A small audio-text matching model, trained from scratch.
Model: 25.2M parameters, log mel input, encoder arch transformer, encoder norm layernorm, encoder activation silu, encoder moe expert_choice, encoder num experts 16, encoder layers 12, encoder width 192, fusion encoder width 256, fusion encoder layers 8, fusion encoder norm layernorm, fusion encoder activation gelu, fusion encoder moe top_k, fusion encoder num experts 16.
Data: 39062 training examples, 41.9 epochs.
Rows from block 7 of the audio encoder of a small audio-text matching model, named by matrix and row number. Rows with one number within an expert belong to one neuron, the router's apart. Each number is 128 + 24 x the weight over its row's rms, rounded and kept within 0 to 255. All counts start at 0. Numbers have three digits each.
Before each expert's rows are labels from the 100 clips, of 14848, where the router gives the expert most weight on average: "top examples" is what is common among them. Only what is clearly more common there than usual is listed. The data: simulated sounds of rotating machines with and without faults. In brackets: how many of the 100, against the usual share in percent.
# router: router (encoder.blocks.7.mlp.router.weight, 16x192), inputs 39-77
# up: expert up (encoder.blocks.7.mlp.up, 16x192x192), inputs 39-77
# down: expert down (encoder.blocks.7.mlp.down, 16x192x192, transposed), outputs 39-77

# expert 3
top examples: pump (97 vs 12.2); air leak (47 vs 13.5)
router.3:155154123126152124173127136133131164136157100117115082130153098164130084137141138139100172091097134160084134101119129
up.0:144152118111140135145100132106149142130158097085143095127145110115129115191165128137139148118131156178117165128137146
down.0:109142100174105168132110153102122130138118150096113112132080102102141127093140125129112159092111192110112165106134132
up.1:133136104174078103138136133138143108130120178145138147133135148123172112085109147114119114145134056077117139163120141
down.1:121119153157152103134103108102096099158144102201100156119116108139137138138124137100154113115174152143122115127107139
up.2:119124125178109156154123125114110120093145112155114156145109139148103125153123103087104145155135124082103162108119187
down.2:126137127117094139123165095147123098103109127121138147098144176133160159118137098149129106145140156132119111137092124
up.3:111115134103128157137112100117114098120133145093131123110119150119140107123147199158167137126084132135135116154168086
down.3:119111113140130125121116150131150111132122148106136111161121088111130100112149144083139158091122172124134149136158132
up.4:130141127124100121107153182118118119077114136105095127089110133088158130075106146159172110171178105150131130144115114
down.4:129092148124101088126139112150129114125101153108125123124139137179085127138117137147091146106154104141091084149131150
up.5:146147118136134136135104127106135139159168103119119093144097108130120135175167156126135140099109143153113166126124106
down.5:100123124141107179149118129102137139117135130122106119133065085095140103077150106144133171125119151123129156113133151
up.6:172129115117136137136106101125136154139135152141123105177129088134123117126169178147104130088076142161113131121145137
down.6:112132121152110140155096151118129136145152119094146126134081070119130098092136147147134161123104156107125124116117130
up.7:124097101116122113100141136109105104103096145130129139114136102112122134151157141134151101171151133134144128117115110
down.7:145107118136139091118139112127133105179128131129115123107142177133127128197139163109109111147130097136147117123151081
up.8:150117161117142125143096146113107112124155111140154146105137169067127096151148087119107101151141134149146143103188103
down.8:139110133108162132117151132104129108142110157143150160166134133141171131168135137114071108107163138130101114121094129
up.9:146115123136103103113129122160111106129142116120132131123121163126135123136103089107122099162123099113137162119155121
down.9:140106160157126131117148085094064084109093123137109152120130162133126119136126111076132091137183141131097108099116140
up.10:130102129126081146105094142121085140133111127122112164167105188108098138113110154104102080145111119122153130137192107
down.10:113101123138139102153081128108139126168134174114112133157130106136133151105118127112141134147111155132135107133120114
up.11:136105130128075167125155161101123107116087175101094153099088131105124093123121155097124134161109093059140129142171120
down.11:114148119104141118129098119163153148101170102165122158146122081134121115143170124123111118155121122133084137121132133
up.12:129154114098143139127079135131169131134143098118131077122123096130099130149172140153134118137077147144094144138121130
down.12:109132097144104161126100163120149122118129121104124121132092101076133112080156115145123132104114154120134152092135133
up.13:127157118128131127134092143126143137106172104100148114110135111154147118154151122128132163107119177163116147145146098
down.13:117136087155120172130149161103123084130123139111139082127089121131143117070144094105112110113149190125104146107112146
up.14:104129156122150098122121115119100134076173157148101121138106149152150132117071108130156124136137131132136127110113125
down.14:146106188145132102109140129117120110137120114144142138163164157152110145153112113115113081110135112142084140085108145
up.15:140089099119144154103117115112126113101144136093128107114103143089101138157154150144146115112098135141135166149157133
down.15:122121135120130149126113143080139115114111122094169109145089106119150104119133112111126135099128168117129146135166109
up.16:145133105091104114154146158125148126095136108102099126117135085174119131130145073132144136117180129175126146108123123
down.16:122174084168104136124163150102136111121086156113139097118113154134144127126119118117108134109169157110078126120112151
up.17:159101143159087140141139093108114103143123141157109171132106135072137149142121156112149132149143120131137142122130121
down.17:098128099107098130174130147136179156151132097107129095124156093146127077110123164161114155169111096114107149093137156
up.18:162104166142071087139160131118135094123142160137147136164089169107144151131081127061146123131150090103150123137160130
down.18:127135141172122110172178134106105108125118106160103141185133119136164182135112117134109122122166129111113137091084123
up.19:125078139146107117146137125142095102145099138095086138161123118121114112124130152057124115151175120101142155116159127
down.19:110157111109123099167171089154135112109117089150108181148173137157113104159142153090117163088097154109093122087107129
up.20:128132149110153134104112148090132103148149109086156116128130126096114138162150076156153082131122142167128113110155090
down.20:141129159138159076107108126136109148132120126159122150137146097155133144195117139118135076141132087143148122099116093
up.21:161104101126151123128111137118111163091159124090128094116130127157119092181159140107152141143111170146111145150143133
down.21:121121090149104167145129165102126081150129146111143104142096101114124102111143104145126131109117156128124131152135119
up.22:116108135117133149096116120110103109080128149126141133108121156133140113118118136107152073133131146133143106140134077
down.22:116104118104135117084083096122170149145137135114143091144168122107118136193143103138131125101103112154112138116180120
up.23:161102161155108100122164109103148094122137158138148146126110176098165150128071119105121139128155108121177128126115136
down.23:159132136175102131125173142089113111135136116150121113152125116133135179126105122138108116117153126118127150095073142
up.24:120101105116119152075086099140112087114134168143123133123131139137128103128105122096125119150100097121128117184145141
down.24:128091161135152134115102065071089119126124135160154159155117130126154143149098118107134095117131162147134138145131113
up.25:126118105157092156113087122135106132160105136166125134140110110132123133134131135134132160138157129120112115118131152
down.25:110106123152104118147093093135107145118184141149165162125167151167118134129081125145127132125115135166158107125104137
up.26:145125130122133173144116125124113118117123147106120126128084161099101128095095171161148113121104101110136155118163129
down.26:131102127140129111152109154119130155105135131118130102154101078134121081097143156089146152139110135145146136146147119
up.27:140150102124150162145097113110141157129132107102136107130126102130119118136144157170115156125101158143140133126137102
down.27:129114124138128157149108164112126144113143115113139111140096080092140101093146127128136178109117139121148143115130147
up.28:107141104127147148146103124121122141105139105114150112125111107149118130118138151159156140112095173147110150159169103
down.28:122115101139120149151105144104123111131121145098146078134072111116132114092136097103131145099113160112126153146122127
up.29:156086129139110147086154159132119107127118141109100125135092157100125089101106131113129089141109110119138174120155119
down.29:104144159134124083137110108144125139130119158133103120121148124109142116118075137115119129157154149134160127147118112
up.30:108122132115159145123063153132145145113139096096120113108126130122120107117174139127155124125069151170146139166161121
down.30:110130103155142182159148133121122127107118150116147094123088085098154109082163093122094144090145145119081152089112157
up.31:123118164151106119110156163134124115099117149100109162097107131103135140104123139139150139140140102114132124137142111
down.31:145103120113108090146138136098147126092103137093139116109138151133108126161140094120095096119182129134148114121144088
up.32:111131108126116123081082110139107088111143178143115154139128154121134137135108109070116116136127113132129120160118128
down.32:104100140130160156092092077154119144116123143141115136146161131128123117173126126131127121082077118152111134123137128
up.33:137111134136124157104112129113068107154137114133132122137142126090118129117129088125153116133143176158139167085134143
down.33:124103175136129131090122113127145139111124136082168148083097139116098138150106094112128132133108127195115133127143111
up.34:105122132140138128097098100136154132172134138126149135113125145138146153147105083146117080132100147139127121125079125
down.34:117122135114139106104163083103131126159131124146140171157177147142124162147127062133131087098144117149115124122104128

# expert 1
top examples: state: faulty (91 vs 54.9); air leak (87 vs 13.5); quiet level (84 vs 29)
router.1:086095160152137141134143118113098140140104097159145141146120139135145142131165117123161119137134133113133119113097132
up.0:117124101195155140148121131132121118073111152136127178135109115146157119120120130083101143148110112108144158156148092
down.0:129196145156152175179171132119105126107141100153105162142117126154144094076128155070102124113135127130151130134124117
up.1:103131122121097120110107128155081111108110134164111184083135148154163109131110112126124124125117116167148088120081071
down.1:147106160123126113130139157098136122163102110132127113122124129140125186153070121151181130136128151160131086127095114
up.2:111136090067129121119133148184207141123134151146128109157144100145144117141150122108110123107080150127135086156105130
down.2:137137186129148124169149115123119104147134131122158149129114109160128157149127178125143150152144133135141168128099105
up.3:178151101144102122148161117123170168103135100164101101145161164104173139131162106127110144130116095138108155093099126
down.3:120139134147147138180126085119115166133128150119155135155158133103100132095152146141138134116093110168125165119187146
up.4:145150104158082131162155147120135120099135101147086101150123098140163127100143118133099129118107116131105129089128178
down.4:080190107158193127159133137099142148112093104146142147129131116126133074100155134090116151108106170132109130118123126
up.5:137121118103104169149163149180150119105110109141139147120165112072121157152105159091133113112166090125117118129129100
down.5:173090153125105112096128130104107096140112126134113144180153142128136141139131151112186118146135151114187067120079117
up.6:145078109102147137094142121152129117090169112100149137138073120126099132156122158116139119173124098124141181152138108
down.6:185101166106077111095112140159109123162120113093127129118094163132120183160107109163155113139159154108131120125102169
up.7:147136131150065159106107141132133113080136149095158100106123143120107121098139091137158113134135159138144136160128159
down.7:130123115163139141135166127058082141101114150144114155162095120101130096130111169132128170117117099128143153113139088
up.8:132112102120111089120087153159128107081125085089122115149124151154150114110156121124140123153137090153100125088143130
down.8:107128113161158148139104133135064115125111132145091173150116122132112107087103140090115147166112148144125141136165117
up.9:192148124126087130128117179140137116124124113107135133099150153115159104099147129115150134144157129134173111169153112
down.9:140101156122120136150141171091093099124135123129093169106099131127141119112065150132163135157119117137156090158134110
up.10:142130104169115164119115138116129144172147104164147122172081124112134127096113158142102149091107107096091110117132151
down.10:100104145124168135139170100141104131070119107150111144103134102187121064132147141072096148127137123127122166128181126
up.11:146135140143113102121136140124085101133123130132116188088132135117161123132109135102141120119148126120149114141147103
down.11:168097139127146097124135158122127138123120109113146151114092149117139174121084096161140084136129135160174100118099092
up.12:099124107129106151108086145138114134085108114108067124076155131145071107143130102122115132121155138069100127125129167
down.12:119137084127182156138104112128094118131094133152161152116115154133175091118130163091101108129137126121110141166161114
up.13:108173104118087137112130173116123089095122193134148135101169069149150101119154140129135153110161161131167109132160101
down.13:090164142159144101159128086123100136130141098159114164105117106122128122132143148125149152108152112124127168127152112
up.14:094187081124126129135144169135143118101130123133115108099130136102101124119146145155130142104144131117160092099123154
down.14:138156131111151138162137112092066126066130143138114157080130119142122105105147138074127132125119119139091124129146090
up.15:116144124104140140155132145142068156134141086170094171107128124160133100123106112141114155194141122141132094130096169
down.15:124125168126109145120118148101133161159108117129126143164146147144128178116066121110145120179126132128150108119098105
up.16:145107128090125150130139130165121105104108078104110109129145118121117120143155166115122151163125098116102204110138117
down.16:141141128104094076097111141143125075119112112141098095142101111120138097136111100135146171095175133143119116150141166
up.17:135106103072064121121117173145136118100142079130113121117163156106153123136135138114142105164113159168123141162149105
down.17:128131167144101125135136182123153126131132099146097091117120146122112152106081147147160134138129135080154110130114117
up.18:084128111171104129129125137140188123143151145165093089159138119109138150178105141120095173115130108150112141120118127
down.18:118120148131117120123119092113168128118149154078193104162184143112086170129162130145120132128096117127119134076140161
up.19:127158112134112145134090143114164086118147113129125073140126128138129124136149149140110132129120158092121109162136158
down.19:121116121147124151175157127150107102103158156151126159093127123158117118082156170074088138127135110161141130103104087
up.20:125082149177172148158132083108092156158139119176122124129087126122109110115138140132132122116098114126075177122142137
down.20:149138123088110097083087131169177127122137139106162089175146179131121139162151120165138099128102150144111088140136163
up.21:139126057111111152154127103149147103127123132154082120123141102137159092135142131139116142156170130108127139103123137
down.21:116167115113161147153169145172113133127093079153113167071149135134164126109106093103174111140119130119113084096109114
up.22:193151104153089126165127151114130108087174128135130118148107106096135130133152146134139160118158119120158128124100153
down.22:168148142145158136145143122082092137056144085140151141096108115149118088105134163117139118177122116150167144081143118
up.23:149112140103151127106118139131119100116169155139107126172100134122141144137125151081159086177132108130129161130087158
down.23:159112133134118074102103131140116116140141140112128109129123148110111201154132098140182132142140113115170123111094132
up.24:098107171172117140132117062097089144129103137147139171092099116163113099101112148093132101089106129118118129102154104
down.24:134105139089143154089106123156160136152129136101129081157170147159129147137119127134088113156097146136108105167109141
up.25:147157116129121094140126127153146158102107145154124150166135079096132119122149135139104173131125119092137124132135167
down.25:079090133111114082109134109147122135115137123097114134081138141114149141147156139188181135135149149154152130136123124
up.26:075175107156096114124136128125156125085142137124135124121143165112141113083158126153146105117111140144157092143122134
down.26:140141145141140150179161136076099121136126105115112106120141111134115063128115154144127145101119124119106166115147101
up.27:157115117122154113120127088118119146111192162171069168179137124111138158168144152093089144112146134127141176107101103
down.27:118121136154120122099068141137186127123119118102143084136145141105139176151124119141106112143096126122137094097111129
up.28:144106136126124128141133076147155134166116125189128088164148090135134153184158158121108156111091127118087160105119181
down.28:128098138130092113103111115116167131126156143083149101129182132110126157154173102160137119120113076096134111110139146
up.29:151132131158153132109141145186153131146127111092156107103126104132101148134103119146135105166135071128129140145099111
down.29:131122126150110109104123110133130130147137151103120130120096141150115129105127130117129153147129147103087148132134203
up.30:106156133089133135129099105123144116109109120102115106152139096150132088163104144112116143123113077119108164102115123
down.30:110141135115148175117179131165103112109144157138113167085143114145146051100148113122153107109123185153087133132150117
up.31:124135116105129096127128156110117143135114095142053112135151149155138128145130160086138148115099156107107099088135152
down.31:149145112135153118125098157143108149134151107169161133145103125119147140165105138148112121124139137117064094114095124
up.32:149098132109087122101144161129123109097125129091118154101125168092122130129102113109172117148136108122176114152154096
down.32:137081182091115077117103155141112150125140103086115139162101133152125148105041146129150105140107131124179121153119132
up.33:141113110151128092131128074168124141117176122148128129127155118149141142141162164094126168146138103150120120128112140
down.33:099160168121141126158126143121166128134134118094112084142154133141107209135096110163154117084110102138116085096080125
up.34:157154112123104139141182129143132122129105125125060157158149110105166146056136143125101147147175159118136122111119124
down.34:105089143087122067102142133171119142149151115131127149115127162086135174095131112155159104109117111130186087111107101

# expert 12
top examples: fan (100 vs 12.6); speed: slow (68 vs 33.8)
router.12:123093120137131133114162131150105132137132088123137115157095092152079143130146147137149125153089124090133116128109102
up.0:123148150202123162152143109100044114147092168156156167137098132122180120091084168122149121096124146142129102088137117
down.0:138130104175110137161147115139107145123129140177121133176108130136147130185118108101133117107150071119114145106128118
up.1:163119106121119168148135162091129162142097110136174127132106152107149177084106111176140165116148143092127086141116111
down.1:169147139135119088112153161129090111108135092135106153098104134168134125121126137136140160164178120158129120128124118
up.2:099131121136140151155141108114126116075168131121104155098107106147111163117137124133180135132162084124120121055126114
down.2:111155102142114164159136140109116156108147134129108147121104111156097126082164138130135142138142178135107137124065141
up.3:133150133142129094153177151157123154135085152146123163128150147091163127112097109151112134122147078168148136150120106
down.3:111133129087133124131148162135145109150128114160131155129120148090172138122122144095126072113155118119130125100128140
up.4:125159149117092103156155111142126125154110155144132178136168172111176161091087138095139117151131129123160119142110103
down.4:105143134114120126128172104134122138151107134109121115130118131138116118164095104087118161112155083088125106137159105
up.5:106155090145119135121128172116151189107163109131120102127118096155097140124145113178108138133141157125085139104139160
down.5:120133142160093162135116149094122160134149111096157109108098128140100123108109107164133145115144183158110135134094117
up.6:108168150135097116148161146165152130157116119151146166119105144139157132126112121140118132108091101110130107144137099
down.6:144107136103115066121153119148119129120113142134128142112144131118171107130152182109144128159148083117149123134166089
up.7:126109163119146110087115116132076098106097151110122170109151124140137092146127138106137101164111160136150115150152097
down.7:134099126085089092123116108143142135122132155118136081130151135129102105184153109116113135098084078132146130116172123
up.8:136148149155094161181167118110118131101108113160148145118128146127160169095138097169154116124173102141110107094129150
down.8:164158111133030092151121149142135131100164125137124121152117146135176134126143117120113127142138173108122158151109135
up.9:170116112165095080147147112123144112137086156135137116163141141106171154103130133120094143136170137125140126111087152
down.9:105139114078143150154102160120160157132114124139105094154142125173149114128138125107131148140080110161097131113181167
up.10:091120120126142129141113102136101113163104110150168127099152135096178110094084133126129124126142119143138113166108102
down.10:156110104114110125160149128100119121120133149150107110117107147162174118194095115100177111099188069127136101129168117
up.11:116129123161168137159114135142114151136147136180093097135128129157104182130152112125145138080132111152088123112107122
down.11:132119148122099164147139136122129129124150091094104135145143092154080128113145156174121154153126156141150136131083158
up.12:079182155162106141126167120097105119126101139150142147119132157119157154108119150177173112100133122134144121093092103
down.12:118154086154068110107153139149170133112125157131148086137108150114152153119145145108079151126141136111111146166144184
up.13:151093128101135125132114180146147134140134125142110152077178124123134150132190078148151113164156143145154122124138133
down.13:145116112079104105099097122126131143107151116086139116134160096130097092147166123148148107122103130117144151158126109
up.14:158149118122133102099118147109100095145136142110132103122171136067136135147147114135155112102151125167109141079147095
down.14:117106094077145129123117163182109145134154090121095165119144097097132073114134159119165122110106093163174111143139093
up.15:112144128132153130110107104169118113144095153127163122130143156138137108112103167121116134116094101110125099153141112
down.15:121131108140117138115137089136128088127123148141119110129099116131102085161094102099118117103125058119102138096147152
up.16:156078130110080118111144128130084097110125146123116138114146169124156116122125137116132097154147130151160144158151118
down.16:133094123073116087121074129113138151131147125134161064113161164126104101153135134147143142109110115164107113125168123
up.17:120186141153106169169131124102139113123124106147112149105122128136122142090118075155126135119160143154146151086113111
down.17:162145107153123166134150163122124122130166149139129133178099154143128141108115133155101156108180131118154121144113145
up.18:082175133132118081138160146114149140102136131134123166073143121136151126136092103122130110110123111152162122116112078
down.18:101125102101105194121157177132134143139121114100131119148116112125136089092131117135102124163097142117128150160141115
up.19:116163133139126156179164128098138120102145117134132166096118113131132148137135124157147114099172101117148109093097113
down.19:140132112136087175125131149125114120106153145123154110140090144139166123080125118138117136153143174120112159132127147
up.20:137107127123119101100109139148103087106127129090120146115162143112155102149130097125145091150126171167177117140180107
down.20:147079141105103101126111133148113133143132165118150096133123131138087102196128140144139171122103096120152121111176125
up.21:180098107119105099118135132132127120098137103107149102141161154136160105120137142142122102145147173160173149141179129
down.21:137090177107112100093104150142114155127140162137155091132170175101122106161125117133141118145106129134136119121175147
up.22:110116125147152157144114139126094146141126125137119126127150112098109174108143114161164148149181102172121154069107153
down.22:167150144115134131131123127113115132110127110122126153094120093137099123077163151151156144129143162116158126130097135
up.23:148167112101102099139127124122111151142067126168104153125127160087161093082113144117103148137148131100171097136127116
down.23:160127102153110137106212136157140104146113153137126135161120148129180157111103129131110106152171109128128088114146146
up.24:129140127086139125119108160160107101135153143141084139116177123123125129138149092110123131150135114162100137118131123
down.24:127135099078152125106089124133106152135150110119144114143154089136126110132168159155135095159111161135172132152117118
up.25:128131114145130131119107094146105130137136132165184151133112136150162147113075130114165124130087133105183061130123121
down.25:094125119152126130130151100081122112097123160141111123118152148134142137130149086090138085141161079157094141101132097
up.26:095131098130114142171131175133130167113161091134144110110118101167096138128141114159145129117144134135121112107127136
down.26:148163135150111164119133157095116133136137125113152116123120133158092124114137114154137109134136191137121154130087116
up.27:135170103148114121162154129108149154115129102141124133107120134152132173104159103168140166110140139138134113111115132
down.27:146151146136078133153151159092145115110124101091132152120079106139119109123137100161122136100163176151163135111065112
up.28:138088130054132076109130145154140129116126103133104165111175108128121107152166096102146081131122136155148155158133094
down.28:138079123078109092104091149141112142105131136129135091128143107102116102152163145148149108165090140125163117129133115
up.29:100113150169099138127125128117114109115107148179120175148152159108172100106087166128153119127094150170131121095164113
down.29:095126125123093111155169118105116126127146139156115112163125094159141151150123118124120126097190065144112099120109121
up.30:145097115102151133098073121179133102151109124110155120118142157148126130122104165123120121131108113136162107152158121
down.30:120115139164127128103093109121121107115132162128088108134127115143094109165132090131119126124135082127134169104135138
up.31:131149122139108165141135133084135170099143106136110103123110109172107164124151113162151158134147150157086121084098156
down.31:140133157135123143134109146098106131118128110091138143124086108134088140093080092157155156133143171135116143131071115
up.32:125134097155106121149111130124135158077172127150132110123135120135132141105173145192116148126148153107109141108111147
down.32:131114121163113133133118148103124136111142128107159109159091148144112142098143116143154140108127191181130163151103143
up.33:139131097112134128151122113191179165169119136146158096187125130124134131104141163149104151139099071097130089141116144
down.33:120129117149149166124116089121145102105104120156128123128102121104114123133110094099122117118121115121128129117123155
up.34:133156142136144145139143176121151145156120108117107113114144128049147146080119119151157140105097113154104088133138106
down.34:122143164104154097156151145116146113126109125138113161131152139100166170145103152129153089108144115118141130117134121

# expert 9
top examples: turbine (84 vs 12.4); air leak (49 vs 13.5); clipping (40 vs 7.8); text has "clipped" (40 vs 7.8)
router.9:149146150122105120098154107158116113090141131092131153124142102140171162114111166132126092158169137095142082194117107
up.0:132112108103146127111137101104142107106178121111180138095139127149127129139124144130161098130132122143134108109169123
down.0:131155104163148122153135175130122153124111088087145121122135133142151123070149127170114166111129137102144144134147169
up.1:116140112132159148114122125128110096123171115138149128121100124105097111129127109169124147112145147128103187082117132
down.1:147128122122108132146141189121114144095121136140103091095126091118155113085127141115132102142150112091108109174157112
up.2:117176161143121124163164141094163152133180099176162116131136144132158183127133117154110134087120121178125132108121090
down.2:108146080144107136169164154075130147134136118159116140139134117130148134117135140127128162089123138157096156110137137
up.3:156165153128115101132148171114158137133154065091154128089150110111145153142124116116156133122114111166129145142125135
down.3:145166118145131121141129111134107181142149166127128131183128123129139125111116109149098170141080150087135095150095160
up.4:144104127100129161085111089138126158102153084120151138131164140114116152178131096125150122114102098170166116114142116
down.4:115173144127088125144145163092093144175120113114128125165136161124154151075110138152120137129114144122129147141167140
up.5:115089143130131148098073165127132110147128152162101133102116110105111132132150086125136135107136141130094133111129119
down.5:156152137111076112099153133087137134100135122118109142069091119120147116122140099110146113185127124127115122150140047
up.6:108108126110188148124075120135121112146130145112111125122153074122107098160142136090147150101114133118099133099156138
down.6:153122078130177145144134152129125122112128162091121128149186135109116114126167158088123143122113110112122107131158128
up.7:137112082181142129156123062112124124107136145158118102178145115139134107112136168113085153106119142134124124098131134
down.7:124134123124182124156134112111133168165106159116168125125119133121103119142091145110135161087101091118110117149149156
up.8:195128113142131146126125116088143123114132111157132117145164129155112139137112140151115091152128100108123114133132141
down.8:128159152116158136147128163126129147146126125123114131166137127115128170096133130147113142136135093151121113093114151
up.9:125120141087127170119142140144121117123154123089143128132129110133067128164130095132150127113143111146130150091164122
down.9:088111130118114169130182126118108117155160159124182153162134145102101073135125107156157138122150168152126123134131142
up.10:126151159122116116098133139136091098149098172119114128117109134118157135111121080130125116153176153115120123145104147
down.10:127112162065109128098118145161156101101133100120082150105143081123143135146139094134149100200130148144158102144093105
up.11:153122130134141100145124113126139121088113088126145125121107124147129068097122145131109108152118140092153093146146109
down.11:132152133134141145143166145175102132148108119136122158147121140092131162085118141137109125148101136102122087132107140
up.12:143111076146141126129099071123150126120127145122106104163173130154114093157150162079082148128103131133110136133145130
down.12:114122142131167132125159101123111152144079181083162110116122182113122108101103138106137136096092089117111088164166106
up.13:128149157111160151096159151129141154176118085139153120117139135115103120142159133166138122126133102123115117088108144
down.13:091169137148165120172127095107118138152167156186181087138134141115095127119172127132098138076110121144138154099131187
up.14:111147114168112161117095128126160150156150127116160097146133111125078136152123117133133134114089131121079168096129173
down.14:105146129160156126152143118146134090101149134179134143121118097109116119086177174093116103097143114148074162106130155
up.15:097143111151181105138133110106128134127066101130108118143158101140123157095134141149077126119146164097123114104096155
down.15:127099112154169117111089105119114132116138100111135080167154112096091107134163131112119100063098139128094174077121109
up.16:136138145140138114136134119162149134127099096105102158120096132141149112099130170133083128152156136094145114127105126
down.16:136151130122144124155130121149102134159105130130110179143125128132135141099117149162097128158115150108124050134104134
up.17:133151122128123113141151125123128140142104103125140124126104102160142099115134141135111109155140147096140112145124143
down.17:107144144103131124154128133158118122148109118126097194142137105146150149098116141165131150189118111107136101135109133
up.18:149120123144124155181170085058107123103137144125158111135103161137132116119132174125127183111101102126132119131150132
down.18:137132123131119119176126140118127165165123146126117146132111128123076097119089149096128155110120071117130110120162140
up.19:110102152141156139100079123109122140153134127099144116121133142098103113171143115114106139082085117131113138115151160
down.19:092143105101128114104136110121157114134144170101114096098153156105142118123110102106116132135138111096116088146146122
up.20:101123150172122196133110110095109150109142128130135097137119123149106145119109151157136157095120087145090135110132151
down.20:090126140101127111121105159149158138124121098141155140093144160185085058137096126119129155137146103179119117140130144
up.21:156095158150142106117119101133160126128139117104155125113110136142114148131137123128128102126117080131143124150132144
down.21:129137125162109138157138148134145137146125158132122156144146156097153153077128134131077143126098134127103121177117154
up.22:130146117107116119080137131151119122125115150098154123143103126125120129130071112116135143149116121112117129127116147
down.22:120145142132104143140123139141127118090142118118115145125148118136108161137116097148152125158137186139173056100100132
up.23:128135091158137129154113070121131133126121150135112110173183119142138078136156140105062173113103137124099118131136136
down.23:126143137131169129106138114126135156150098183112160124107135160119113091134090148094120146083092077120112122149145117
up.24:132132092160159133149102063116133145129123149152125107196173124158124102138142160127091137116131145129127117141111150
down.24:108140141137163129104139123113133158165092177118174130121125175117096105122077143110110127077121109148112116148157129
up.25:146105079130146116149092100132119138126148141136101108178136112143119089149160170106095162135114088117113148117141146
down.25:139130100111134121145160133111135147173112183102137131121140168106093108127118160076124162102096057132119148129153135
up.26:091127146119116127130104156136107108137128146159112143132118127095151139123107103143123139133145169135129126103102130
down.26:144126148115101133130162138110128092107127137133086132078098081138154113157127107124140138133133156118119124153124112
up.27:145125108165129149193150072077125141122154144150137112164114107154125099113126159116122189119100104129111137115145133
down.27:148106141133132112148146125122135128165118178139147141131109139128103094136109141098144145116132060140134152130159135
up.28:122129115138133162133105120105159141153132099124143092133113140090053114137154146093128138080090117132118146109170200
down.28:116152079113136131146118136084148114109153115122124095117174119117108107123194127120098146090143141116073169129137118
up.29:073128151123127145123133132137104138144101134162113121109135090118120137089145121129133160123111157117099133089176141
down.29:123133179132119130103084152090110079136108129145108164100105137140165112168104100106150143124174165138106112162126117
up.30:111125136129124135131156105093139138082176107126148120125094125139137149131095112131176121138122128144137134121100107
down.30:134173145143149113152156139085110137126156153111120119168127120119134130109090106175128145105104121131140129120117159
up.31:119096132134156148094050122151143129163116135099112142139112114123098117123153117159127120102112153141096151093154166
down.31:122156130133111119128133129128130142110133161117155132152141124160135092135152158097085106092139104153125150104144121
up.32:130112095143135138154113077131115122121136152147126112183136116158121094127134167122095140116124123115138146127128131
down.32:119128133155132143137168118114155168165084172112162122121131168127097108121101153104104158088097083130105118144142139
up.33:111123169161143148170075099123173136155149103162092087156136092131070118169161130141116155099091135145087154072144186
down.33:108155131159106125107146136105115106112134137131111106099141091124153092101152147114123116107181138138136138133118138
up.34:113149117162124111165104124129124140141101141170103111111143075133121141099154142160105165128139169116109127110138119
down.34:132082162114127122112110094112153136107133144126129125101123117140107095147148139080150102156064133113148118136170121